config.toml
dataset = "notes from a synthesiser with random patches"
text_encoder_layers = 10
text_encoder_expert_mlp_ratio = 0.25
max_precond_dim = 1024
steps = 8400
epochs = 13.8
Rows from block 2 of the text encoder of a small contrastive audio-text model, named by matrix and row number. Rows with one number belong to one neuron. Each number is 500 + 40 x the weight over its row's rms, rounded and kept within 0 to 999. All counts start at 0. Numbers have three digits each.
After each neuron's rows are labels from the 100 texts, of 14976, where the neuron reaches its highest value: "fires on" is the input token at the peak. Only what is clearly more common there than usual is listed. The data: notes from a synthesiser with random patches. In brackets: how many of the 100, against the usual share in percent.
# fc1: MLP up (text_encoder.blocks.2.mlp.fc1.weight, 1280x320), inputs 214-319
# fc2: MLP down (text_encoder.blocks.2.mlp.fc2.weight, 320x1280, transposed), outputs 214-319

fc1.627:520574573465483493448411451481485533480545518565587514557537508509500499571541453452460439456511502453491527453486481502472525545503444578544475535434546498415527506471478540507483518430505566492485455499428553509536546438505464503499506515540477445500553500440520489536491473542544504511421543546480497460511478590432
fc2.627:431544495440482495530514552491536540513468489517495477526458491455431544539424505419446467490547425473558498424487567499485478538538465474448466480549464441442548537441566552448436524485554512459469424487512495524450462487499456484557475469427530513555477488509581503487535518552525487523527461555491520548478498516511
fires on: "o" (45 vs 5.7); "," (28 vs 8.2)

fc1.714:468522511510486478419540471489439501542518467522535561417501463577524579568550583518445569485471423471512535520536568460564469493492483537549423525585464475514503471541479470536466501500513523549486447427518482529442504462473535534540574507534477478531586500470523566515581477514515454500418533447469482533500543409542
fc2.714:462515514515464486473564529527537467536477537496429545549476453484478514527575536415453585459518471471520523511556503477512557495499414476455484555440550483539431507571549443487561498455493464412527480435461486544492501455471456478448587478422541562490548468487590509534516517567492493511516529527473485499528472551552
fires on: "e" (99 vs 7.8)

fc1.237:518549494545502525565431506545443470500429586451537517449516476567452504467500501578450469500469446512523436497458569469578503511477475476446526546468489521500500501468458527429476448625542450428517482565504400502505527552514486477456525448442551503507557501470430516493481441547533518426485571523508479485522506462510
fc2.237:507584557523436540470432449517483470458489540514498514460514496503492558468478459479521548523487517518512470505482507447507484493507471492490462495498460518511504435538504527419541497532546497451483454523494477542481531521467527537457545425500539504502521565524483515482474503550529611533421524450541460527471484461559
fires on: "w" (100 vs 1.8)

fc1.69:547552538518496537582475490470471511534603448434559442559519471510466469521521529514482524501431556490545471448548511522444544522421441551484515480529476534453570540550495495464447555553552560486470513532446554516575522467500508549571492599446523484517523449491506548425467478494564442489511470494465535497504527583426
fc2.69:445468507504515588522525522496513522506479520523477508487522483423551524506424529446488408479512498524488489448475513547551431521504453390450466496477479549414500548505501535451508505523547524424517452544473452422462488512464491547531438510551508462497480478484506475441448563472509459486574500496527511519488522516501
fires on: " " (87 vs 11.3); "l" (13 vs 5.7)

fc1.270:441483485469576584581492429433523486539555509480484529543592454540466506429546480589478519521512494434486574541409520515474560475488511441461518538502446441548529474504538536569531454494495466499550489528422567473551479505452508450535550439517476583531514521510539505524480475532452511543422488534472446531525512477541
fc2.270:472539487448420501479578421556462505493501493501458488414525471534548540502539564514515498499460472497508483490517531422610544436523497608609506567520522497492468467550490465462494536504512505485453614546479488528507459396486494559486477521490545508517588562453579462487452568521537496529490510477524540526479493486416
fires on: "g" (93 vs 2.9); "b" (7 vs 2)

fc1.28:492506476547476508542538393560492504512565515455482569522502523503507442518443545454523509490576512521405469397500483465447497568499494512520490467453541519514481517594527481624510456497514445474541489558444493513525488475463539489478476434502507529481529563507525547456501480483462480493425547511411532520533510524583
fc2.28:518509511492540546525452448559520512542567492478533547484551519519437532465473527485496517501536515461553507459501421541411538531466530459514463540438537527472530471505506499501547554551432508409480535426526461505509466486472517537460531520503544529548506468512534512513481435563519501564526512591472557426476516445412
fires on: "w" (90 vs 1.8); "c" (10 vs 2.7)

fc1.71:488515527455563478531507442493405526432425504435491472449563537528529531500530477568535475551420511516489505522535494471437532510484480508482494519447537555503514535487503431496440479494489529469454496532479542547516481515472488513516482586517491444511507494546517488521499482509526493471550498516478487556583495541469
fc2.71:489468553479521558519484461465574462493547506597551538471549532468515515567453496440434475478535476544541485489507590554570475478486541448456479445531460534459560561477493491462474505550568476504496489498492438493489510518492455457496517551467536511452463485493452520498535580557492519501513519469548466516496550475552
fires on: " " (66 vs 11.3); "o" (24 vs 5.7)

fc1.10:462491469461421498541501463523416476481542563376440516473452520446514498521427526492486568492515532521467471503464449490427509505499478538485539531409554503461556464483554470601459487459485458535516465526527495488545454489450456558474486427491511578489495471452481546489489527521581451500504471481472446531565483551581
fc2.10:489449440529485485599451472508487539520537503437587546474502458480479529463499514497605564475555537489498533485518463532452520509548456504507567527432455544492562438546552483514511442523494507468517458492480544532501435481483480492529539476568449454474504479481550494491473559561495521498493460478487469471474492463471
fires on: "c" (92 vs 2.7)

fc1.583:492537509445487459522518463492476448508498507493610547471456519414473449462462527541500552527455530530482456455489505489543482534481540511507500440515529488525492495487538515426491428525538543444497491482592504483376509465546487464510484578604573503573447558486436565627437503468417470471456470531498507505378487495522
fc2.583:518455560435486579566511438538493456471471561449540573444489455484493522465472525514453538515570506496483499513534495471429541458514467464542519467516523533600532515487429542527534423527432462429527497549502564514455514524520454441539584554563576479519497511547536494494512524439525598535493480440596492477454483573466
fires on: "h" (100 vs 2.3)

fc1.292:493517554482539564505459502473565468460469496510524448531539508489465588511505430473491521505567526437520539446435542489476511496483547486505537367514463535490498451471495503492423501493467521538495496479520512517477518542480455517571449476551504555466519608484406515490454464506434452481495502549491452475423489518480
fc2.292:496526557576531484418509526461445458536446538463499461457508484522410506519568543551528479472502545473530512486510492610549393507467485442444480487495569443485450453518583514562455582508474513522419502496481552538515495475464492527504528518475524547496497560479477534451451522454485470449588506492521553475543480551491
fires on: "w" (100 vs 1.8)

fc1.362:524516467532523508529496549455521518498529467462440464456503553466518505476490473420489455500459462453506515583484524471522534534502470483466509558505539489557508500538452463590458515480502550510503510512515482479484464570497495468598536472587560505482468486522441476561510536521540504555542538488506488467449448539416
fc2.362:430519460548484536480546525469524541463429488488420430500531528537492491533530524468498440438491536432530489536550451451516544455529461557467551535506503547518492496499541464476490504574507563490536483561505587483494462494460507503538539473540588463479516500453463530548564480549500445516561479497562547453450524518504
fires on: "l" (100 vs 5.7)

fc1.380:495543429513457561532518466505525549512454557482464460459496498468532559510499519514514494518581428502587532512477443459488496496434498491542527532508462472536496501499558538526525449423501518592487532508589521449440418555443435487481461385485482475506518458528565540480555531478545483473489559522458479480513491519505
fc2.380:439460523583551486549529473506439485443482563485545564555393512459526458398501535541541520512488491492496538425530428492466543458494489489528550480484503559427516465544522481516507424509482494493490428564604543518480494513500472461500515448470467465506493445517521450504576486472490460583482473437481421524479524517480
fires on: "s" (100 vs 6.2)

fc1.426:513425546514516525523510468502482510583509610507439521480480501494539462493498436546497471446523570542574495552470444532510466472524451530496459471431491459496552555480537449505444479448499518522505503451481535493518503499523477507514582499527533452557506462460439541470447534511524507463452464515527523519519472460481
fc2.426:452491521426494519506549484491507448533456542504494549511576521504446500617465534549504457499588545444547525462489565544535416480479420494484484464495492532470442507429454557475532515553534563539461589522514520490539497482464512494519520541419453452489464540442519522507567485527524445464456497496604561479532513476491
fires on: "f" (98 vs 2)

fc1.330:547478559507410483554517472472477532501462506534517450439550526496559481511561599516447469470454490540550429551447563532517459481477517417458556509483523520503532562483487528472412432561575479485496449519532580493599579550472450510504537541473521518470506505528522571452475483443540563509566490506492497426507485551513
fc2.330:450513513456511484502486487480567509519454498556543490550487560453504468540513465428539469498550530531534540469457542479513588474498555411453562429517505535468499619441508487471535508430503445479456457457454465439498532564480505442534476571397497530505489479441511430447499458524527567466513513555557488524525500610507
fires on: " " (100 vs 11.3)

fc1.593:505451532492470469468457444533514507554569507499569481444476483586473533511459546477504497496517534452475481519541453458477491521512546507500506478506589476483495503529535503525426516599467501463484493625457513548500426468476483484519508479509534487492505486454528522520513473515595468471524441551453501590498448566496
fc2.593:524417575505514534523433537509452512456485508586498540537506483467492476518437534480507506504571544533532480509571508511503429515517404526508539469495522525482564512502484523537442458596566544461522494526494550459506478519507431482560530531529488489556469444424479491483543556484495550538478454515528463517533476484494
fires on: "e" (55 vs 7.8); "b" (38 vs 2)

fc1.63:485491505523532488551549542476458540522474513535491451493469486457525418513485500506493556578453480477517583539504518503499507521488478454549499578473507514493470527547482548553522467498450526487533474489416479516481502473405520474512561533400535486466586500580458450524480472555542560527462471557547451479487541479535
fc2.63:477558470497491524501525488558538550471398489555461524524543503471539569513498488515472466536494524479532471512487545493486467501510518532514452468492505557551459449491496542488468482505535550525507571430445512495454479517489518472589522519514546521555557539451522469472576570547476461485449518462546532570569629506568
fires on: "o" (52 vs 5.7); "l" (17 vs 5.7); "e" (17 vs 7.8)

fc1.729:510559530491521498483437548513491452503490471485447466526531469579469541495490485491436432534448512492433517520462420594464467527462479561426485517557488486517491483533487487519533535487537450475550541505483456484534490418480491437544497484487507502466475554533463520484494467472506409479516473465459453454470507466518
fc2.729:535515498466441516500560535594465498497427547531534446504503495483506518534436552545571495527434473512475451479535546507485457487511483532580514524543427485460444502493489455506550463412520470549559614490436507484552480472500511565486452529471493539512516463555470452466508487459507440527461505447507559560457494526529
fires on: "h" (99 vs 2.3)

fc1.305:489495539416571532411442464534552473521487523502497477504544539452470542550473455557540411436529477506465502498482508500476526579477533539565488572585482484495437538537507518482545535492523533415542479545478493560487548439489472456505477487494518472490511550522523510569520564540499515603455542504543539544458502593462
fc2.305:516490535473500469556444570487540525532568496585520464465505515409499503482493436452454514450544464439572459525513495537529431519573471472421482480581474443433506604472527533459483529457487514504482435512530456498473553562470441490595472524475487511520432533477498500474482554500542539487603468521487495529477516458527
fires on: "s" (71 vs 6.2); "l" (18 vs 5.7); "n" (10 vs 4.9)

fc1.428:544498428487540497476477492469427526471465509500512515529558449578543490520418445474457484493467554565556520541555506492396533583476508483536565525473532531498546503510525516521507474487542472570490480522457481429531522524477540506516530455546534546451530552477527523532533542467538485530454473507499514540482549459416
fc2.428:477473515575488483512430528484414475437487490462511504477436475549528507511502499517474490539468509483529517473485486520506523453464535492527513472576503523508555486515594471471472461476553485519554500457493526456428588540510454603555467433525458450504479510478442456459554491499540467513455506432488428523552435523455
fires on: "h" (100 vs 2.3)

fc1.144:531471471538514530496438490424565587515575412490508528537489536476524423418616533410469476537499486532475516537483517503515514439454504463537514529437519521519542498470571526455488529513524496466514442547570436491540438559503480401495548553567513453529552527454469526492492472518572542558515477462534531461522467505461
fc2.144:500518381501501486529512567433457554511540530552425526575493486532524487543523556488456544542486527434476481463533490558476491523526440543446490556452443463525497569484441539518505516522462594525477435508489523575482431528475552486568521508503482525560411492495540473553428530508583460521598471481571476489487547501436
fires on: "m" (97 vs 1.5)

fc1.198:483499514509480487568559431477550497482467504577453463523559570539452504475515460539503424504524486415515512519459496613422544483449558466501491444406506477520389441526500534478491439476394474545469550545562486478463515509487490519526487481564582578488506558390481512488498498419514515486468523477491526455592467472475
fc2.198:523513462576425507506432479506436532509503465500454457411481499478538520526535504521527475488523518422522490521469420559588456497400558505499460480459540475496480428475559391549467540475413521525511505512465516504518491465477510476467557541487521542431553552484560528439483590470453485502465476486477471476526554480445
fires on: "w" (100 vs 1.8)

fc1.90:552441525479502575545545474515495484499512515471493517445561527501448487527459498515478511485500510513522479469502505506422513466452457556566522487498494476530554479551524478512476478594500563525499532460446466517488472477432483509538502507504464504506502580409454514471486441513507447476444546512530480512520502497522
fc2.90:470499490485498556503578443472548529489455462506519535552540442480460516478468422461477444538541535492523471481493538529531463490545515443468531506551496534476585516502553551486487483548559537478527444553404452426468456519424487508539553585462510547539453556410456585485498456557564526436590551519534452570450484526512
fires on: " " (99 vs 11.3)

fc1.472:470489483501489535479530474511473497539457482527443508561449501514536519540444569568500540549493504479543512501507451519533544534524483502476487495466549497452492423536499496442479538459511503447486521481463530472493505487531490503514487406515546507468580571527497371504452456491523440486512560486535508559577462529478
fc2.472:510566532509514497508552508553523501507459520524565473497500514507520507511507538496442453417495506492501508409549479489544491487529501529432497460441504536441498532482522467538515468460518460551433488530508474469430530427498441469534447466446412487518544536507476465500530535424529494552440471525507424533604496466493
fires on: "e" (74 vs 7.8); "o" (12 vs 5.7)

fc1.612:562454473447488486526437486508498594518501469575420522506491504477527395434532491474431527504462464473479511560550480564592464424467491478470500451538516527545500572510544503505456447462484560519552469447539411439420505519499481498532466488552462513502491539545486505560472524488537456462573550471523511521420511492483
fc2.612:500415495451423531521445495431480537513534472511442457521482490537531530648526464469468563498555532514536521517459521482504464449507522459542618454502479466510524527546533482450530439521474557455563509447446451491464552510434499556516492466527542437480555569492490457503528521482530506506547536528514439504497462600413
fires on: "m" (100 vs 1.5)

fc1.592:553602490484526444582509451480539550428531439479514476539501418484549524451449514507518474522529477533558509510460469480577513416485527492482521490509558466548530555547523443440533480571564499457486546496500510521438519540493543445484531512465548533461500534497420520472455438537470522505514539524510435441458512489567
fc2.592:511554488478400491475414422468530453482456536529441513455540433512493503480527544516497561524491479577562492513495506442477456505519525533559480480543544467510562485485529543443555499500581523464519466495449494564529519464457501500482575412530525482476540512477545469465462484517512552457412516491470504464487499472533
fires on: "w" (100 vs 1.8)

fc1.644:480491521474494602482466436484550547523540537497454475517494552460456464542482526508512471395526586530531543545486511522500466505504505518493522457504564508483487491550543508483541573451492526478418464557502510475488487488534453509507442489426488492493565471488444541509505465530502395559516527565562534492469438520545
fc2.644:457451549462480492516534457510507520501541489499467532551490443462524518471460456445550427528500498519475499432515450460521482498546498412481439442548512522444537485475546526588481432500534552508560459490566523474474451408518491561556538544450534561547480488446522518462468468467449487522506439509555512526529486485518
fires on: "d" (100 vs 2.6)

fc1.260:536584543552514502520485509456463555481460449495549508480483526508556491473526531519563490571531537559492472471498484507454478510497527460459519479509547482480502518436478450443484440528482435571491463581579538506572554419488531499489462505483509490522442484492467499492450471445461415488494465579505437496404480502513
fc2.260:449469488514482487480509505531446507499478470509452526517471464530413513510460533514481427455464509538473480498467499596480564584505453466521512445472444535511575555524472497522440460597528511417534451475455425450462514494489476475535547532489479488487425529527490503514439485437479486470495529525401512485473528461485
fires on: " " (85 vs 11.3); "c" (14 vs 2.7)

fc1.246:522534529543498458498483503535527473488534532456416464510477476495539462501543496505396483530513440548538484468516527472482508553505424461554488514511445511474499512536465468565513571511517450517473477478546509425500456458509494511431500522534505482534518491561538482487512472484433432477466521503526579479500494441522
fc2.246:450523493533523500464489527553531552524533564475496538548548514533471542488532527529467436556473493422457530465537472451503519510495445515541509459429477559490473534538450486509456485515488443465522476460533493493475447484445446499449484560437571528547542499491508468544540392523435488539483439478499579464539513484501
fires on: "d" (100 vs 2.6)

fc1.656:574537469490538508457476482541498491583474484507466468558502534517541547489483520574593548507494480495567458550431463474485442494486522531473419545500441495537534464522449510455484545545497462513488413486531509501497479452533516501532492465491424451511496483465483492508497468524496540499477486566502538423510501410531
fc2.656:467539564495445447477526512565528417527557423481484557493492507568481496480507452552506508540466414490555524499503458543512486531532517488535495570513537424482479485470473424491438524449546563532461491486480566538583471535557511551506510446523444457560545416486424461484562534453480511523536498471507565468464475525541
fires on: "m" (100 vs 1.5)

fc1.41:465501529538455450528479485498558487497584474515447496495466562444553431468468497392499414512467495467436475502487531518462474515474518495454534460541483639539481520448462524533443488501448520540506465481531565486562440572495494550560531531510592503531472530482423463494510461503575554481495555445479483572540486579504
fc2.41:422424506559451512465428494537482435514419556496451474431537549503573528554527479508486518471565515452501501486486540491484455492562496535484556539432536525522452514468494496468499497539554516509461427541503495517522447510477533478515502566487510560452505455521529497410489481487531484488541518449525460442551644536461
fires on: "f" (100 vs 2)

fc1.493:464520476570547457523504445553460419492505509535521451500512466557501448477479557522473558542507529454560454559545513517504444469490526540511452554509452512467513502494498471490480529555602581532470444489454506504479509463447530469494558483592535466461467526419573439494526489486523489450485499514524522514528444497579
fc2.493:476513518547505543537477501523538527459534550562504492487477508483552569536504466455497480495473432524497543463529446506501489464587446444508427467483544499543474497486508489470463449499532499519457495497555483526492533451467413543525488573554572563572536485506529469478542556524496481547499534472557470463506508458427
fires on: "e" (95 vs 7.8)

fc1.271:473487516570490478463447472440496534476495496484463456498480530531567513504506477476544509494450539498505522471447451499492475532532471557496530498463545449420477461482527482454519467461509452504435557522511548523565464442397560536483482479421531450597489451483473427469471560513539548488440464511530497447472501553543
fc2.271:496521512517482428482518550545510472529458576595448482557527504468525525536489462447481424517499539512487492465411531504500499499486479404460454385491554551522515522456522545510544579554532536444514499559448437504446504489505435478489549529417479539496503463508539518502518577505542505461540555543543477498504538515496
fires on: "f" (100 vs 2)

fc1.120:514525508566463563529559567448524462511489479452510479530511472605548534554479517498527408486511459441515557471512467512446525537540452493459460553545508471540564517511463508502475567456476455457536529509492464494567482462497511511559547490525476412494499518458479450419457465577436458523533516450459474488486428525544
fc2.120:515536481454562468480549511546481524537494459486549451478463525443516457477511526485513460515499474493479525452497515582497545562461477478541476477546494494493488511472550508447521485432421432542501535558473437522538471337533417567485481496467526500523515484547472420485529507487449471528483427491514428522519414489542
fires on: "c" (92 vs 2.7); "h" (8 vs 2.3)

fc1.64:530495454499541502565497472504493542520445525566529576524500504476519495521572471555541503532437413486556479456489487484536473496432505574508506523479518429487474528571586477517531463509592497481532419487487545478388428528497482561474426434498536481500517501453532482530479450454482478536510542550477525519481454496482
fc2.64:543510477515541495516499503477536472491463476483492490492462501434505461461460466548609433496499435530490517443569464467494575412480474533509563506507567484460500538539464460531500422562463530524553510489574524473505478556460556501482523409554504502446479492479514481528501480420493481537472392452461421476524479528469
fires on: "s" (94 vs 6.2)

fc1.690:493406492454585468452424491547491530443521528462525581406513506457491495485494558596507474489528485456558555458464506545527548513530450477502526554564493475478432469479556509514510496538472524435511513497525529535520439440496560464543497533524490482573464514446488552482481479493538516509520483483530509482509490415571
fc2.690:536488527464513513467485486549479512548551493555483545498576533569598550583518531534425519560484589481580482496541525450453535508519497457532499496427537501494454561403457509465483535541479490484447498507540511513434490477548521466474546497510553557588447500515579459498448559505461525528497488500512518532502539408531
fires on: "d" (100 vs 2.6)

fc1.134:474542499540430504463475498525469505563521477436426480525487504454485500504458532464553503435482563484477448459446441473489535559561469536456550465496502468472489475449456526584487480460506483518550480513512481479482516519473506500483480460517533534420576432466492488503558524482466445469488493425440533491535506498620
fc2.134:524408454555518536541525517451471478554479494465560533532561544447490539456500545448545561457553535541545479453573397555485527487486518487500520490425527490537523492562506523502536528520423458507507463519513498499560466482495470485553567539507464487484504499499529541580446493552496541530461468508462508387571489520451
fires on: "c" (100 vs 2.7)

fc1.548:486520562553511539494551506475488522500518536455433453521532581443479511458520566493493506555528516526489478478490516566498519534485576480494484528554495486432535514499472525467492446504491511535550463474510520434493599494499518469566471528459573418499498460480504504512545469526529474506506463504553566516502495574470
fc2.548:473499534479497458508564500414543466526482507571488446494533539427472495496447450454512477468555484505473530502494545527557499479528506481436503428478563556506481504480488512551495527521517484510457415535465406432466466489475488485514442513406525493525487521469486472513438541546575542520522482506526590557511462484529
fires on: "s" (34 vs 6.2); " " (32 vs 11.3); "a" (17 vs 5.5); "d" (14 vs 2.6)

fc1.128:566497537481464482501495513539501505500560458469454454493603489403527491472493424507470524493475528450523445536573521451518495498496557522556523471510462489437553539509461466498477556542448582461529449460482551454494462519530505533417514465561514422450537557535516478511456454501503480514423457458457514487448479462444
fc2.128:526440477518480489450517569582470514564491520483490519465500527542569480520478489559568489564426452462535497574473497419547521547514501498548577574453451504543460476513510462561525448495506556492541533560484522481496462522536522527467535516493535536482503511533452497492525413468400578491409520550544560490436536549467
fires on: "d" (100 vs 2.6)

fc1.575:472445449495449501461509513426486525484480513446484558446502501453559470493524478495546465548496546515482502503482435457460501480456420436484507558520542479553522508499476459504413520542545510533464505529474512458561471496446575515532514506513509467565464517457457544525508534528511502523474453509549506488488536597531
fc2.575:501483475476533541532504484488496529523433458545446537512591461453488498552487496394479495499586555460498528442481499590491515489545436522429443459494524582472490564498530498495481497587500526487485500565456439528466514480412505506498568555447452551485438501420518487483514518545563466449514491493521522555529530525497
fires on: "o" (62 vs 5.7); "b" (38 vs 2)

fc1.3:511493526588522464522548470476498499480428504545451452566527511547438551546523476487494427497525502523440520480462468556515512508505520491489470486515454528507456447449508467493505495464492505459468536482461500486489493508482470514560541467506447530533451542580491489492510465506469514493540516493477537517435407503504
fc2.3:499524541513547507465483493551510531583474459454499450445501502513492567490507628495542488472500471452456500485466549550502487452483565514518472554520558450503489404496494495530485592444520434540461540494503491471551437394518496537534520481538495461546500525497488464445465482440462471458487529480536507509434496540431
fires on: "c" (95 vs 2.7)

fc1.282:410559543504509478502574550549537454455511537459456491497503537528485534513500478572538468532519573506510508485453457519529508466509523529422484590544488437609486487417471487536483419492528491504565504496483465430498596528503488544470485506505530489500476478424465526520570514522541523535527559539538534568479522550522
fc2.282:423474542483492478480545495460500469538505513470514454516497464466522483498436509400473463514550517504502488524479591518499496520475457465470477462457506494525522551446551487541517532540488538441485505494481485417509480485459503497523426577402460465485462572477557523489508518544518488538509421492486580560482491503460
fires on: " " (97 vs 11.3)

fc1.420:505489446520488544401478550504512505521494482515522570489507524521520471493511550514470515498490526498445526497464505537514541497538471526464461497490496528486506498460557557518541550506519506484510446473570565532485466440560527521555559532454510559557489535478595540446378469466481485534515424470519464510427496521545
fc2.420:553502528438523487496489532501489418518520488556498505533415542446535538511512440516460494519573550408511456483464508579516513516572474492524436504480504530515456503463501544511459489463536583482504544433522474505478539512588508439568519538450526550558506426526525476538437465477525526470520483546600469521563525427485
fires on: "w" (74 vs 1.8); "d" (26 vs 2.6)

fc1.228:595474542531526447552438535554467551547569481492475447501428498507482446548532456521498569460491506564463482441478457538486513492487552501505509536487445514492477422494517494503494524522493491564527527500432536469558439404528491447457472449467531526542515490516553449504481481536456538481483481580587486458488445568449
fc2.228:560525472549528512486485525484498516513503507523539473484423474511550619496517484468500537552482486556472507561498541468502487501457492511482476549486441475529478501523548526400463583520406456518417534482477489501491462566489450512406533462495497477436443532475423463476518506477506505564473512548435497420576524446470
fires on: "f" (30 vs 2); "a" (21 vs 5.5); "o" (19 vs 5.7); "u" (14 vs 1.3)

fc1.591:588471433429466442538521554503434475486469455513437501557494508508513517492526474498494490508490515514502469569537488455462421491405568543446452538536453555566502430537491471531550555491510498523504524516502470434508507438501478593478466507502444478490474526506464512462520585493473439528482431475522542493525553570471
fc2.591:439554571462461470513526553582472496521458458508473592514545545544520457507453487555532533569482528451523532499482535531509486448457462476517449530490539484496501569429513463465495570417525517522492507475516530509503454509520461525410494444511482498494579457465425502531522491430487536542497509530562533516479409481489
fires on: "m" (100 vs 1.5)

fc1.730:585496500445570513479504423530509554483407486524484511421552517515546531471549454489556497468523537560495569498519552528463513539522522512431441554532486506491515453538539510461491460553433561449504514496535517451549478524501525544493431556519482520461502480526403553527441578525518534426517455533526490558488570476529
fc2.730:459527546460551514476537440453536469539484436568477458512523490466531438575454513476514480464557489555564445500427490562547478462449571448448481450489506563498509537496481527532538561560522530553520406541488532458468551561480507525523483524497460511425431418417495517528507539527573512540541482493473499555506553556525
fires on: "o" (100 vs 5.7)

fc1.312:401491476585469504532512417453447482460571444477499522471453529484529485522546520500500490473451495394510539522496536529493515521474487404467471561506542554511501483504530497461543524515497502519517456533474518504591519553475547482479531506522438517503543513566528524465522508518499527550509486507487491530520530515518
fc2.312:522511500475494520487488489493423538504488417509397565534544505475521479472511538480505474526530500432556452494451567551534485456459473560466440584505523523489493465529512480559447538516502474479449541491480448480551504406473522547489563494565463545461514470465492524455434561537477412502515520464508494533489541484470
fires on: "l" (96 vs 5.7)

fc1.625:523567472487483568503564523478537476472411420519486462518501516492571423467534511494448534451577464495451506480377465546532500472520450513473428534512547445518520522509517516528519502489460447421500437542463508475537486553462503509492505474521517458495519487537569536519497531529548517564466551558440484494470481523521
fc2.625:516498483506478438444521424482460565477535508529463490432413555460495503547487463516530508504478532529576494483523468453483523506515493478535526534562549480456495562463576464535473514522440479533518477484467563444534509458477486504503448524553462491499507512523544514493477485414500489409450463550502500494539528515505
fires on: "w" (90 vs 1.8); "g" (10 vs 2.9)

fc1.209:549563460532526510497506485454564544383507555449530593508461542511564413462431459493446443498514505530484459510497550460524516476525483483491564461496528483544515421483545529460489455435551460463507489498503489505452538528525498532511425499577451553557506526511511547508442566504479490531434585601456545444507506486500
fc2.209:436533548452463531475483455501522519506429505477460519539412505439506504565485547583509523462555522497596513491460491533450504473544441493554548504480546509544509483584475436452437499479498550494464523453534448483479460545523587567411512514468553456486497481519492437514529525470468469513509516551468476530513559515470
fires on: "g" (100 vs 2.9)

fc1.105:446514460531474547479481468488540522513537499453490459509486520541491471599412474482430528455454559468495474542576481516487505509486508514510527525493465520511487494548501509451480459496518530535573549507518554496544523504563483460557500468531533377585510526532434490573499516453489463435482474519535484443524514528618
fc2.105:500510523519545493478587400455573443519552519518546491494495518555542545467525479495467496461489460543453510518544519432465555478444478578544451452473504490498517513476494477514463533533463534579533520437475539490584521482447512509478537506544601477506483499488451545534523441436558483472550464489515524500467485450517
fires on: "c" (92 vs 2.7)

fc1.601:517483497476530549421514470499463532463526491465527393435519502465488538560439438488455478445572486556481601433491457490493472566482513510460508550499558488452463529458467517487470516529516554559488386522499531476554480532432485519519457508465482546452534603520545530513502551559580499526471537479507510511491467524459
fc2.601:492497556493547488466517514488509485457479429559421495542479417470525565586489492448515479494589520513558564484516487550515428577485486522535528462492467527500479471472521559470530525498428514536452444539481501515446506445468469472537488558482477516465447446496518526525573541539512563441530455500460503480526542501537
fires on: "c" (100 vs 2.7)

fc1.301:502475455482480562535513494428443520535551485510465500535505546569488539566600481511451527516465523535486479560475425475490498453479438521554562514479510491521499513473639492554528482508485519551540449500498511505565508496483529502464433552569524481517508546444416555530550501564528501543521487496502467557484496523436
fc2.301:520445492497487584563469495428437557572506515521463523539454469531553448606558545475447566536536538531543495493427458502521521470483540501502467564453435456595460490477501491530547456532445564498531477460472534552492478457518479513477504549438471446513455544444486495496442532543547482495579548471557452525517466483435
fires on: "m" (100 vs 1.5)

fc1.706:468496435476523536603516487466446546531527509475432541501536459495524476456587472488458507570445451496482550530413429428533542399498446480538513506487517466541471475508493481540538515466458532538511493464488457510462449456493449485427429526561435529506448580475529542478520501559451485434502517472545506558522542592459
fc2.706:490443457429548543495530508520471565575589559558488488565499500493555544555539566528535516535431471554484532483467491507595467490503559517578518553507499426562482455560429491476507531452494510466510540544453435508536394476434512491443428495510496435590552608500499504525492523486495475509463524428515454529516420529434
fires on: "m" (100 vs 1.5)

fc1.16:534527485474459447498493455500419472564550485459454484517543483526461477496469492492472509538519489520502499479478496473474518527542492546464477534494476519530527481467518512482489526541514491514517436445561462528452457488453495535468493420479499449504502407499466562442516495495502513505438515509459479408488500472520
fc2.16:570482499511456494544482543494508442454511475534532528527447508490518454557465517432548532476502491476575502506429485524520489521483563514565576564454470501486513506509485510510564490530444567537476479486567501583564464512508439548496507488513465531507511454391448459565516494519463551493471445520543473459532517466497
fires on: "m" (100 vs 1.5)